config = dict(
    model='image embedding model',
    dataset='abstract colour fields from 500 small random pattern networks',
    train_examples=101725,
    image_size=64,
    crop_scale_min=1,
    horizontal_flip=False,
    targets=['generator'],
    num_classes=500,
    embedding_dim=192,
    arch='mlp_mixer',
    norm='layernorm',
    norm_position='pre',
    activation='gelu',
    mlp_ratio=2,
    parallel_block=True,
    inner_norm=False,
    drop_path=0.15,
    patch_size=[8, 8],
    conv_stem=True,
    layers=8,
    width=256,
    am_softmax_margin=0.1,
    am_softmax_scale=16,
    init='torch_default',
    residual_init='scaled_by_depth',
    optimizer='soap',
    beta2=0.99,
    lr=0.0027,
    beta1=0.95,
    shampoo_beta=0.95,
    eps=1e-08,
    precondition_frequency=10,
    max_precond_dim=1024,
    one_sided=False,
    adamw_lr_other_params=0.0012,
    grad_clip=1.0,
    cautious_weight_decay=True,
    ema_decay=0.999,
    steps=35600,
    batch_size=128,
    epochs=44.8,
    lr_schedule='cosine',
    final_lr_fraction=0,
    warmup_steps=1780,
    weight_decay=0.0,
    adamw_weight_decay_other_params=0.05,
)
Rows from block 5 of a small image embedding model, named by matrix and row number. Rows with one number belong to one neuron. Each number is 128 + 32 x the weight over its row's rms, rounded and kept within 0 to 255. All counts start at 0.
After each neuron's rows are labels from the 100 images, of 14976, where the neuron reaches its highest value: "top examples" is what is common among them; "colour at peak" is the nearest of a few named colours to the mean colour under the peak. Only what is clearly more common there than usual is listed. The data: abstract colour fields from 500 small random pattern networks.
# fc1: MLP up (model.blocks.5.mlp.fc1.weight, 512x256), inputs 128-255
# fc2: MLP down (model.blocks.5.mlp.fc2.weight, 256x512, transposed), outputs 128-255

fc1.317 [128  73 140 152 111 167 143 170 132 129  98 112 173 179 114 159 126 131 145 152 128  94 109 135 161 117 112  98 135 117 118 172 175  96  99  94 109 144 184 108 138 142  66 123 149 102  99 170 161 135 110  57 138 150 138  85 134 176  73  52 117 191 171 146  93  87 150 190 187 173 146  96  76 143 149 114 116 117 129  88 169 112  85 134 107 115 132  80  81 130 127 106  85  70 172 129 180 172 121  89 165 141  89 115 117 121 159 111 142 154 114 108 154 109 151 163 121 131  83 111 110  68 184  72 103 118 112 136]
fc2.317 [128 113  96 189 146 132 153 179  51 126 113  64 100 113  99 164 175 156 186 119  99  91 137 179 103 117 126 123 122  93 152 160 138 142 155 114 152 177 124 140 126 173  85 104  76 105  83 145 139 157 100 133  77 167  98 151 148 137  89 132 101 111 181 175  98  97 176 173 110 139 238 107 128 157 154 115 125 154 165 171 160 111 119 132 132 107 118 119  61 128 149 151 125  77 172 165 140 106 132 140 100 168 147  74 120 107 150 158 123 151 139  96 111 161 167  89 134 134 100  66 119  83 134 101 103 150 155  88]
top examples: mostly blue; bright
colour at peak: cyan

fc1.80 [134 124 134  91 126 105 146 121 140 108  87 121  97 174 121 179  75 120 155  94 157 162 117 152  93 167 116 141 212 129 111 105 150 158 172  85  86 159 128  87 175 109 123 118 144  68 140 129  94 104 122 110 135 138  96 119  95 161 159  90  91  91 103  85 138 125 147 108 127 137 118 113  51  97 140 115 170  39 159  79 117  49 113 116 112 156 102 119  54 123 125 182 143  96 130 127 143 180 106 117 126 112 104 147 103 131 160 119 141 119 123 131  90 165 122 102 143 120 134  70  96 153  89 124 126 159 195 132]
fc2.80 [133 125 152 139  82  97 119 153 117 114 123 111 147 166  82 143 127 117 164 138  85 159 161 157 107 111 125 120 138 113 166 134 132 126 134 136 113  83 138 121 173 116 143 159  83 116 113 110 136 178 140 186 145 146 116 126  50 130 109  60 148 136 126  98 133 178  80 118 166 109  96 129 114 164 145 214  93  81 161 201 122 143 126  97 101 199 149  62 156 130 144 210 103 109 148 159 156 106 126 127 100 115 162 103 114 187  76 176 172 143 121 102 131 190 161  96 104 108 111 133  97 181  85 161 157 138 155 165]
top examples: mostly green
colour at peak: green; cyan

fc1.71 [120 114 165 172 130 123 163 120 110 137 126 145 145 110  78 140 137 109 110 131  95  98 152 110 130 116 116 111 111 150 161 127 124 164 130  45  71  68 117 109 140  88 175 154  90 183 128 126 143 112 135 184 119  99 149  90 126  94 122 147 105 109 126 179 211 171 155 102 103 131 122  84 145 104 124  90 120 202 118 187 150 119  81  89 106 163 129 167 135 100  76 134  97  89 109  93 152 144 126 124 180 108  79 119 109 107 166 103 139 165  94 157 163 107 107 163 220 104 132  82 116 172 114 133 105 134  36 138]
fc2.71 [130 112 178 155  87 141 126 104 122 145  72 105 149 120  88 126 183  83 121 146  85 116 194 108 125 136 140 130  86 216 116 135 151 196 159  94  94 125  89 132 128 130 210 158 128 201 184  96 195 116 118 149 129 155 128 120  93 141 151 125 148 147 146 155 202 151 134 111 144 150  94 129  75 114  90 137 101 202 150 184 186 132  85 129  83 131  90 145 121 129  84 101 125 127 151 122 120 111 178 157 104 135 108 165 116 129 120 179 125 212  77 167 116 146 118 158 194 122 121 143 133 157 135 182 148 165  81 118]
top examples: fine detail; mostly green
colour at peak: green

fc1.472 [130  91  65 102 155 124 153 117 100 153 155 146 210 153 159 126  96  85 129 118 160 174 157 136  92 114 107  82 157 123  94  57 135 118  95  87 152 199 142 170 157 114  88 170 111 158  77 156 102 119 134 140 130 174  99 151 144  97 232 144 156 163 165  73 139 116 132 182 128 138  89  90 167 153  76 131  76 164  85 138 141 136 108 110 175  74  84  97 183 128 121 113 115  57 131 127 142 108  92 126 135 134 142 124 155  80 109 154 109 135  95  81 124 192 148 119 106 186 142 109 167 141  58 142 143 103 144 110]
fc2.472 [171  74 106 129 138 136 101 195  93 167 159 111  76 170 176 101 115 130 162 119 169 196 154 106  95  84 109 109 189 158 118 111 123 174 118 126 172 193 118 124 150 155 173 152 134 138 128 107 141 139 102 136 117 148 143 150 123 159 207  96 158 151 168  86  87 149 109 100 132  99  99 111  99 187 133 103 102 143  60 124  87 106 110 114 155 173 130  71 141 115 173 114  96 100 115 130 141 103  77 153 100 158 126  85 141 105 128 214  71  94  98 131  99 137 158  85 106 134  95 141 153 111  54 131 125 125 126 134]
top examples: bright; mostly blue
colour at peak: pink

fc1.180 [ 86 126 125 167 126  93 104 114 164  95 118 101 109 143 132 103 157 150  65 186 125 126 118  87 175  82 133 120 187 184 142 138 143 193 119 143  68 191 132 120 164 174 130 134 161 108 102 151 126 155 143 129 117 121 176 114 186 136 142  95 117 158 129 123  56 120 177 106 141  92  72 111  70  80 134 165 104 113 193 148 101 120 113 154 164 125 163 124 116 110 126 113 160 108 161  87 121 123 103  69 157 106  93  90 117 115 114 139 176 145 120 120 122 181 134 109 109  77 188  88 143 121 110 175 125  71 129 129]
fc2.180 [138  98  91 175 120 147 121  84  96 116 152 113 111 138 151 104 111 136 117 202 145 114 161  41 135 141 138 171 128 122 122 138 208 177  99 167 123 109  85 134 117 185 131 135  75  81 127  67 114 168 168 169 163 121 178 148 107 117 168 127 117 174 107  77  98  80 164 127 126 118 151 144  44  89 110 169 128 111 177 109 141 158 124 144 173 123 192  66 117 144 103 158 137 168 101 134 113 100 153 134 168 103 117 128 146 130  91 128 148 156 101 121  74 154 132 171  64 162 170 111 146 125 162 222 147 105 155 111]
top examples: mostly blue; smooth
colour at peak: purple

fc1.188 [154 128 132  83  95 137 154 100 139  91 125 123 129  98 125  65 199 192  74 152 134 113  66 112 173 109 157  86 119 155 161  56 172 104 103 122  99 182 141 116 154  88 136 198 152 183 166  85 161 136 113 169  46  87 126 156 126 112  93  83 139  94 125 127 156 122 196  78  94 149 138  57 128 128 156  73 160 111 108 148 115 159 147 191 129 109 120 162 113 108 109 182 106 118  87 167 136 129 106  52 122 135 132 152 135  94 177 181  78  98 135 129 145 107 110  77 157 139 135  56 144 142 168 133 101  89 142 118]
fc2.188 [135 130 109  89  94 137  94  91  99  82 115  97 118 150  84 108 130 185 148 194 139 125 112 115 195 182 154 144  96 160 174 118 124  95  95 129 105 200 122  95 128  60 110 171 139 137 149 161 177 156 147 169 125 151 121 149  73  77 118 136 145 140 105 111 125  94 135  83  85 112 137  82  95 124  84 126 132 142 167 144 163  92 153 202 128  73  72 168 128  98  83 168  82 156 151 101 168  90 168  83  72 141 148 145 142 141 184 123 105  55 172 129 127  92 155  66 155 127 156 101 174  94 151  80 138  96 174 106]
top examples: mostly green
colour at peak: green

fc1.153 [150 107 116 187  87  86 102 150 124 149 118 113 100 148 137 152 156  88 157 138 139 102  84 130  69 154  88 125 107  36 139 112 147  85 117  81 142 153 130  99 120 121 154 157 130 120 119 148 140 110  66 138 124  50 176 180 109  80 188  86  96 110 122 167 132  96 158 144 120  86 196  68 132  99  91 135 198 163 119 157 177 103 110 135 123 171  98  97  95 114 147 158 143 103 133 124 114 111 110 116 114 139  98  73 103 171 120 125  53  95 142  83 133  76 116  87 180 151 130 115  74 120 175 144 116 136 111 101]
fc2.153 [ 83  94 131 147 164 136 160 113 124 187 156 136 107 142 166 108 118 124 145 139 158 166  84 171 160 128 146 162  62 134 141 113  75 107 119 128 157 160 140 115 128 166  55  90 137 188  93 124 131 142 141  82 137 133 170  57 101 123 142  92  97 139 133 188 107  93 169 159 114 112 156 135 169 115  98 113  95 156 108 140  95  88  25 129  93  50 120 126 124 125 135 119 111 110 132 109 171 117 149 126 108 134  97 111 150 121 138 130 130 142 107 142 134 116 123 117 143 111 165 126 110  91 170 186 126 152 123  75]
top examples: mostly blue
colour at peak: purple

fc1.118 [149  78  65  96 137 224 112 122  67 138 121 119  95 172 141 172 134 131 121 119 177 114 142 122  96  91 151 100  73 163 135  96 167 139 131  76 113 102 151 136 134 149 109 134 101 130 162  90  93 127 121 179 110  79 121  75 133 123  87 161 147 146 116 106 149 136 150 123 164 160 155  81 123 107  92 135 110  86 128  97  86  87  75  93 108 150 123  99 133 152 113 130 136  86  88 162 148 142 146 170  45 181 104 160  71 114 120 144 193 151 121 127  76 118 121 140 191  93 227 129 165 118 108 143 111 212 153 137]
fc2.118 [175 132  71  86 138 179 101 125 117 100 129 101 101 172  99 216 106 107 129 106 187 105 133 170 139 116 122 131 122  68 127 166 182 182  53  96 158 114 122  93 114 146 148 119 196 103 101  78 127 162 102 111 130 111  82 103 129 125 115 124 103 172 146 163 159 180 103 138 105 102 149  98 142 151 147 153 104 130 139 148 161 121  37  81 123 173 138 125 140 143 109  92 124 120  71 139 111 109 133 115  81 245 157 139 104 116 144 129 193 164 149 129  79 120 129 150 150 117 168 157 122 155 122 101 135 165 172 141]
top examples: dark
colour at peak: cyan

fc1.356 [ 56 155 133 136 154 130  95  86  98 120 112 153 149  80 103 183 152 114 137 135 134  76 109 153 133 111 133 121 115  80 126 152 191 103 101  99 131 240 134 161  96  93 131 104 134 124  53 153  90 168  88  96 160 122 176 128 126 146 124  82 175 110 153 106 127 120 139 118 149 142 152 132 195  79 112 213  85 124 137 141 149 142 161 181 100 137 123 121 100 167 125 106 194 134 109  92 133 140 115  67  94  78 144 177 127 109 134 145 103 136  76 114 130 111 120  95 122 167 137 144 192  49 139 138 135 152 133  72]
fc2.356 [123 131  92 167 125 120 124 133 128 141 156 144 194 142 126 170  76 142 202  68  93  96 139 135 171 119 154 164  57 132  76 150 124 149  50  82 178 188 148 176 134 133 153 155 128  72  68 141 130 144 132  68 126 106 107 107 146 125 144  67 111 126 154 132 144 151 110 140 122 120 197 124 185  87 101 160  95 104 115 155 179 135 155 190 153 185  95 121  81 118 119 163 158 142 103 116 128 127 113  70  77 129 115 147 202 133 131 154  94  79  79 103 128 125 134  79 165 142 133 177 166 125 119  87 118 106 111 107]
top examples: fine detail
colour at peak: grey

fc1.253 [160 155 119  95 137 158 191 114 162 101 229 175 119 165 155 101 173  67 104 106 212 103 152 118 127 124 110  73  97 125 151  86 133 104 166 170 100 144 155 100 198 148 123  79 129 101  83 174  57 104 144 109 171  81 159 137 105 113 144 109 152  42 127 131 152  74 165 142 130  96 135  97  96 142 101 134 115  74  70  88 136  70 112 148 104 163 131 114 152 156 126 171 171 158 149 139 134 141  78 164 120 100 129 117 141 107 124 161 136  98 105 118 154 145 121 107 117  50 172 110 135 106 159 161 130 117 149 150]
fc2.253 [175 153 111  95 141  90 130  87 132 143 186 108 120  77  79  96 133  94 123 128 182 110 113 140 171 123 121 118 133 180 102 109 172  95 166 101 123 125 142 150  97 139 118 107 185 135 152 112 105 161 169  77 130  95 153 179  72  89 117 126 181  73 190 103 157 116  97  98 130  94 123 109  97 146 138 115 149  92  96 122 147 143 126 111 121 125 129  76 116 139 137 120 157 174 126 139 127 110 145  73  98  75 161 130 162 147 114 108 154  97 138 107 104 146 190 175  75 114 199 179 136 121 114 146 154 140 125 160]
top examples: mostly blue
colour at peak: purple

fc1.57 [123 147 168 122 161 174 125  93 140 118  93 128 135 133 113 170 137  74  83 146 127 102  96 182 200 138  85  95  89  88 119  96  81 108  90 113 124 111 171 123 137 127  91 164 148 151 176 123  56  91  92 115 154  83 194 103 151 125 148 123  99 106  81 189 174 110 168 127 152 127 105 139  90 173 120 133 110 125 124 108 194 149 186 142 163 119 161 120  87  89  75  77 169 156 167 102  87 136  87 138 178 117  86 123 122 141 106 145 201  98 201 120 120  96 107 144 105 100  66  95 118 152 139 149 141 152 174  87]
fc2.57 [104 157 107 155 167 194 153  90 132 162 122 165 117 134 138 109 145 119  89 129 110 173 144 158 195 114 133 122 100 138 170 126  84 196 115 133 112 119 139 121 166 144 166 165 120 111 164 113  80 120 111  94 163 125 176 132  46 122 175 166 143 167 139 151 141  95 186 179 153  97 151 143 125 206 108 105  86 154 121  61 236 138 155 137 148 134 164 123  96  74 111 125 151 147 161 125 124 119 120 105 143 114 111 100 143 140 138 109 122  63 209 120  98  56 117 176 147  67  79 107 113 192 114 181 161 176 158 102]
top examples: smooth; bright
colour at peak: pink

fc1.58 [179 112  76 126 125  95 103 142  92 187 113 104 131  82 150 115 121 133 186 156 131  90 135 177  88 122 113 134 162  86 140 124  88  92 126 122 100 113 137 146 131 103 132 122 118 152  77 164 117  85 111  75 153 151 129 128 132 169  83 175 225 115 175 127 146  86 132 143 134 108 135 107  82  98 145  89 143 137 106  76 132 115 112 121 113 103 145 140  76 102 114 132 125 188 187  73 169 156  97  80 150 189  71 128 143 135 158 108 153  87  89 140 141 138 109  97 200 122  68 114 106 112  86  87 116 150 136 110]
fc2.58 [156  94 148 105 124  73 171 148 182 136 140  96 126  97 133 150 118 134 186 165 139 154 123 173 108 132 110  98 130 115  61 172 115  52 195 132 158  90 105 138 133 141 111 130  99 172  95 125 127 144 113 164 158 169 187 118 193  99  80 210 147 121 167 148 130 156 143 114  51 130 153 122 137  58 132 124  75 172 162 129 103  94 110 152 128 133 127  97 107 187 112  64 157 148 173  93 147 108  92 105 143 141 156 184 155 210 152 113 132 102 127 144 145 160  84 141 176 119  89 114  85  98 164 121  95 124  73  95]
top examples: bright
colour at peak: cyan

fc1.100 [152 117 152 138 148 139 100 142 173  95  92 128 184 184 145 185 141  87 122  91 116 103 131 123 118 140 132 113 149 167  98 109 126  88 158 124  57  98 119 125 131  55 175 107 176 111 156 124 128 129 122  97 146 105 160 104 107  92 165 124 156 120  97 120 151 159 142  74 109 137 124 204 171 150 138  75  75 140 107 113 149  58  87 117 188 103 126 124  92 126 123  96  93  68 129 143 128 120 143 122 175 112 173 154 130 173 167 138 128 178  87 152 137  66 178 127  90 163 148 120 112 156 142  90 140 108 143 108]
fc2.100 [113 110 154 112  83  76 133 113 160 148 104 113 186 140 165 135 100 144 108 114 112  88 158 124 158 158 152 139 131 133 131  75  49 123  79 127 131 176 116 165 121 102 164  98 186 128 152 127  72 145  86 135 154  99 137 132 130  97 152 133 106 164 131 174 115 129 163  93 107 140 166 167 107 130  75 116 127 134 106 156 116  84 141 154 156 157 104 113  95 138 138  98 136  85 157 165 156 125 112 165 177  90 192 144 133 164 119 101 174 156 163 148 128  63 169 127 124 163 157 109 170 149 158 127  99 117 146 128]
top examples: bright
colour at peak: cyan

fc1.128 [129 165 130 157 117 106 100  99  89 147  68 161 144 143 161 139 161  98  40 138 152 116 145 113 135 174 120  89 106 111 153 139 188 114 170 128 108 154 133 145 153 118  97  91 168 104 115  94 126 194 126 109 107 164 160 122 123 157 126 113  77 139  61 133 122 175 160  91 123 151 112 165 204 121 106 205 107 132 115 106 100 101  73 111 106 127 108 146 107 168 166  82 151 104 137  83 114  86 106 138 124 102 105 212  80 139 128 168 121 109 186 140  91  77 200 123 153 117 106 122 125 142  96 117  86  98 210  66]
fc2.128 [121 217 145 102 142 149 128 116 140 152 132 128 141 124 148 141 180  61  89  95 115  88 120 130 154 150 140  90 114 167  98 130 141 156 175 105 100  72 142 173 149  95 128  56 181 119 177 103 157 131 137 170  63 172 134  54 138 172 137  85 124 156  93 115 125 150 158 139  99 138 110 180 161 143  75 132  94 198 138 114  43 115 104 176  95 136 132 119 112  95 176 179  51 147 110  76 138 148 152 114  95 126 162 125 104 156 170 100 127 107 140 165 186  93 222 105 139 116  79  54 111 141 140 126 154  91 174 109]
top examples: mostly green
colour at peak: cyan

fc1.260 [157 133 174 161 148 104 145 162 128 140 157 139  70 115 159  92 157 153  79 167 125 168  73 129  76 149 110 114 160 201 124 123 125 113  96  86 161 125 134 115 107  86 161 102 162 126  97 155 194 133 137  75 124 129  76 133 139 102  93 138 182 136  63  44 100 135 115 184 109 125 170  74 131 132 120  75 173 108 173  74  82  67 101 153 141 153 134  82 115 120 146 166 167  83 160  79  88 166 161 126  90 163 112 146 126  84  90 121 142  93 115  66 208 131 146 176  91 111 144 140 137 159 107  86 121 147 108  96]
fc2.260 [ 70 131 194 217 112  95 109 106 112 103 120 150 180 116 125  92 160 158  75 121 141 164  68  91  67 131  80 112 182 193 167 121 166 123  82 115 147 112 175 114 103 123 173 129 168  89  85 162 172 154 136  78  92  83 112 144 157 143 111 212 188 121  50  77 158 156 158 122 140 117  97 138 134 102 122  56 173 151 186 147  81 118 139 117  99 179 131  92  84 142 102 135 162 130 124  83  96 133 154 137 102 155 136 140 119 139 146  61 114  69 132 158 179 154 128 190 110 157 173 184 115 133  83 130 125 147 145  93]
top examples: mostly blue
colour at peak: blue

fc1.378 [139 103 165  90 126 120 115  63 139 140 156 162 132 115 162 111 124  94 145 143 198 106 105 148 108 185 100 181 115 113 167  82 146 150 124  65 142 101 103 132 108  91 146 146 108 134  96  53  98  88 144 134 101 130 147 174 107 159 154 111  91  34 144  79 104  78 158 160 113  94  83 130 119 145 113 151  97 147 154 126 148 159 123  76 109 151 104 188 148  93  90 158  93 142 118  98 169 121 110 136 119 182 165 123 155 140  69 118 115  94 138 146 122  92 159  96 153 161  60 186 128 149 163 151 140 108  94 164]
fc2.378 [124 101 189 109 130 159 142 117 170 122 136 130 127 118 105 125 106 167 141 114 168 107 128 136 116  82 125 162  68 124 103 183 114 137  98 115 146 111 195  68 119 108 113 134  91  85  96 149 162  96 136 120 102 105  80 126 105 114 158  54 147 139 151 123 137  80 145 155 163  72  56 175 112 121  92 123  97 120 156 143  95 189  82  47  97 101 163 107  99 125 136 203  79 121  97 112 139  85 158  67 105 123 185 126 179 102  90  98 127 113 143 158 108 103 139  58 148 149 106 123 116 186 109 133 109 142 154 199]
top examples: fine detail
colour at peak: grey

fc1.6 [125  96 140 138 126 142 117 105 131 100 113 159 116 110 213 108 116 188 112  96 110 131  47 130  88 129 183 138  51 169 124 102 133 211 136 112 140 102 156 108 122 131 191  94 155 140  91  78 204 118 126  89 134 103  64 120  59 140 113  96 159 142  45 150 105  63 181 100 188 142 109 137 156 139 154 141 174 139  81 132 130  92 113 148 137 144 169 146 127 152 101 139 110 112 118 146 179  93 133 154  87  83 102 131 130 133 119 128  96 102  73 117 173 148  85 101 132  73 109  80 125 139 195  89 136  97  97 189]
fc2.6 [144  63 156 106  96  81  94 123  89 131 118  93 109 151 240 101 136 137  83 131   0 151 112 135 163 128 174 160  74 137  97 129  59 143 114 133 134 138 105  98 177 141 119 121 111 114  99  89 178 173  97  72 164 111 110 142 150 189  78 139 115 163 142  92 117  71 146 124 143 140  95 155 125  68 120  99  97 144 115  98 128 123 137 185 138 140 177 183 135 186 112  94  63 171 120 101 158 173 117 150 134  87  92 136 173 193 135 107 133  89 131 128  71 172 106 125 107  96 131 113 171 117 196 124  96 142  92 129]
top examples: mostly green
colour at peak: green

fc1.10 [137 126 136 183 156 174 141  72 105  53  53 102 171  94 133 162 181 147 164 119  90 161 126 102 103  89 146 117 146 118 134 162 123  44 141 161 134  80 181  86 153 163 102  81 149 100 122 174 154 186 112  85 197 128 176 105 191 106  90 121 134 195 124 113 115 161 114 105 129 128 174 125 131 105 183 168 187 130 122 136 112 145  84 141 164 154 147  69  87 157  77 101 162 122 114 107 157 108 126 156 124 137 189  99  91 156 165 126  99 125  99 146 123  99 145 125 160 151 141  96  77 113 106 150 149 125  88  97]
fc2.10 [147  60 127 104 104 142 130 126 148 113  75 108 120  83 170  66 197 108 109 168  88 158 131 151 114  85 171 110 127 186 157 184 112 111 179 121 131 114 160  93 154 166 133 139 173  98 141 156 197 112 107 116 120 172 169 170 141  87 222  82 146 125 196 145 115 137 133 111 110 171 111 118 202 173 130 114 202  86  85  61 180 162  87 169 160 100 139 158 114 112 110 124 124 127 135 151 143 141  84 140  70 194 158  79  73 125 147  82 119 184 117 131 152  66 125  73 160 105 104 134 102 161 129  93 117  64 140 135]
top examples: fine detail; mostly green
colour at peak: grey

fc1.202 [115 166 112 172 191 135 106 107  83 129 120 133 150 136 100  73 126 106 132 128 146 166  92 135  75 111 113 154 147  69 137 103 142 110 201  89 128 151 212 139 150 103 123  90 127 124 128 143  82 132 123  70 105 114  60 114 102 135 138 107 156 160 117  86 157 102 123 142 107 178 111  71 135 130 112 130 239  73 160  99 157 155  85 102 155 130 112 136  80 116 155  96 103 117 110  85 196 141 116 129  75 174 118 129 161  99 101 138 120 116 113 109 128 136 142 190 106 179 112 115 169 108 127 116 140 170 120 147]
fc2.202 [150  95  70 179 149 139 108 146 122 120 131  84 147 177 136  93 149 150 114  96 102 186 111  68  61 116 108 152 108 138 129  88 181 135 166 104 104 117 194 146 129 113 149 113 142 143 169 128 129 148 159 162 136 112 100 155 134 110  80 143 126 195 171 114 153 100 125 127 119 158 106 114 102 149  83 170 210  79 127 102 130 163  70 106 175 160 102 135 147  79 163  77  86 131 103 118 187 149  96 109  96  80  86 125 163 132 118 193 145 119 147 135 117 164 125 135 108 152 153 135 151 139 105  74 133 216 179 171]
top examples: mostly green
colour at peak: cyan

fc1.220 [148 144  64 121 138  88 167 134 133  97 140 184 131 138 129 174 129 151 107 120 142 178 186 183 139 144 156  87 113  96 158  67 157 121  67 138 109 128  94 136 106 116 173 174 109 125 103 121 144 135 133 108 108 147  78 113  66 188 131 120 106  93 134 200 103 178 110 120  97 184 107 125  85 114  67  71 142 196 131  68 192 104 140 140  94 132 114  81  59 143 110 127 139  70  93 157 144 142 150 122 150 101  84  94 107 166 118 175 173 212  95 118 145 101  95 156 140 135 168  61 102  73 137 173 109 111 118 113]
fc2.220 [165  99  72 179  91 110 156  90 188 170 157  82 134  77 167 157 110  94 121 140 108 172 160 168 115 199 135 100  91 112 154 113  73 144  68 111  79 133  75  98 133 118 175 129  98 122 122 127 113 123 113 117 128 111 109 105 102 134 122 172 119 116 133 191  84 146  81  80 120 102 155 132 136 116 128  70 153 145 111 150 162 102 175  91 168 137  96 122 138 127  60 150 206 127 156 142 142  77 152 145 166  50 100 119 165 146 145 181 168 191 141 123 130  85 164 141 213 160 120  88 177  72 141 162  71 122 102 175]
top examples: mostly red
colour at peak: purple

fc1.154 [119 146 169 150 139 150 101 152 126 144 125 156 140 107 127  53 124 176  77  68 127 109 162 143 155 160 135 142 131 149 145 127 168 141 131  71 133 108 103 171  73 127 156 104  74  64 129 148  96 108 134  99 152 166 137  87 129 128  47 164 173 127 114  61 110 114 144 134 188 160 157 110 138 103 168  73 153 132  73 174 203  83 140 134 123 165  91 106 137 166 208 122  94  85 161 153 105 121 160  95 136 147  67  94 108 119  87 180 155 127 162 118  94 130 116 146 111  75 156 131  75 130  86 116  90  88 131 148]
fc2.154 [156  76  87 119 100  96 167 137 128 166 115  99 101 198 117 145  69 197 123 144 108 118 124  91 179 182 130 157 118 160 142 146 165 197 138  91 107 129 118 164 143 145 137 149 139  68 120 141 176 136 106 133 162 153 155 110 201 182  68 143 164  89 125  98 160 109 155 141 150 125 142 137 160 114 111  56 128 110  72 155 193 115  85 118 113 117  99 153  97 147 170  94 152 105 106 164 128 125 157 142 117 152 106 117  94 163 135 147 107 125 145 188 128  99  96 159  85  27 206 124  68 107  91  95 126 185 114 150]
top examples: mostly blue; smooth; dark
colour at peak: blue

fc1.45 [ 54 125  79 123  95 159 161 107 120 124 154 114 143 163 151 117 147 183 130 197 156 100 178 171 126 144 148  94 141 150 110 126  84 145 117  79 147 129 140  81 139  70 178 174  60 140 110 119  77 130 180 143 104 159 111 131 126  79 188  76 182  92  85  61 155 102 110 128  80 112 129 155 153  97  63 112 109 153 125 183 126 100 149  83 148 149 140 157 110 162 165 133  95  90 147 173  77 101 133 110  96 138 142  63  84 138 114 156  98 131 169  99 116 138  93 163 109 203 122 120 126 118 143 151 112 121 134  76]
fc2.45 [121  89 102  56 132 152 153 132  87  69 119 124 147 128 132 152 169 195 157 165 160  68 226 132 146 131 138  93 150 142 143 171 113 109 140 149 194 116 161  93 151 173 150  69  88 156 158 146 140 136 142 162 110 164  76 122 143 123 202 137 128 112 157 164 113 118  74 133  82 162 176 149 179  88  87 178 101 145 184 140 109 151 178 159 145  83 165 136 135 171  83 159 194 144  73 132 100  98 127  83  79 158 134 106 121 157 194 177  71 132 149 145 127 136  96 195  76 146 137 150 140 100 128 126  81 130 129  67]
top examples: dark; mostly green; smooth
colour at peak: brown

fc1.278 [115 132 127 101 167 153  51 135 144  79  76 117 154 113 134 111 164  49 116 110 163 113 164 121  89 115 110 108 103  97 160 131 122 127 108 140  49  90 168 137 164  75  92 181  76 132  66  96 104 123 139  90 141 111 141 162  73 101 110  80  56 117 106 123 139 169 137 101 162 138 147 124 121 152  99 124 186 104 135 140 163 126  85 152  88 123  90  89 125 120 108  96 160 101  99 110 172 154 154 139 105 137 157 130 132  87 129 188 189 178  82 131 146 155 115 132 152 139 105  62 150 177  88 106 140 168 119 160]
fc2.278 [134 112 107 119 135 167  79 117 188 112  94  85 153 119 127 151 187 101 106 139 149 149 107 144  89  91 120 108 144 119 163 157 110 141 141 146  79 124 128 197 186 123 108 135  83 124  94 111  76 149  60 153 104  77 114 161  51  74 150 116  66 104 118 149 155 140 140  58  94 136 142  95 133 169  68 102 117 108 104 122 127 110 116 148 148 116 119  99 133  90  84  98 190 110 139 132 163  94 160 116  80 134 167 116 113  79 142 106 185 143 146  44 115 178 127 115 209 132 110  81 157 170  87 132 117 163  73 131]
top examples: mostly red
colour at peak: brown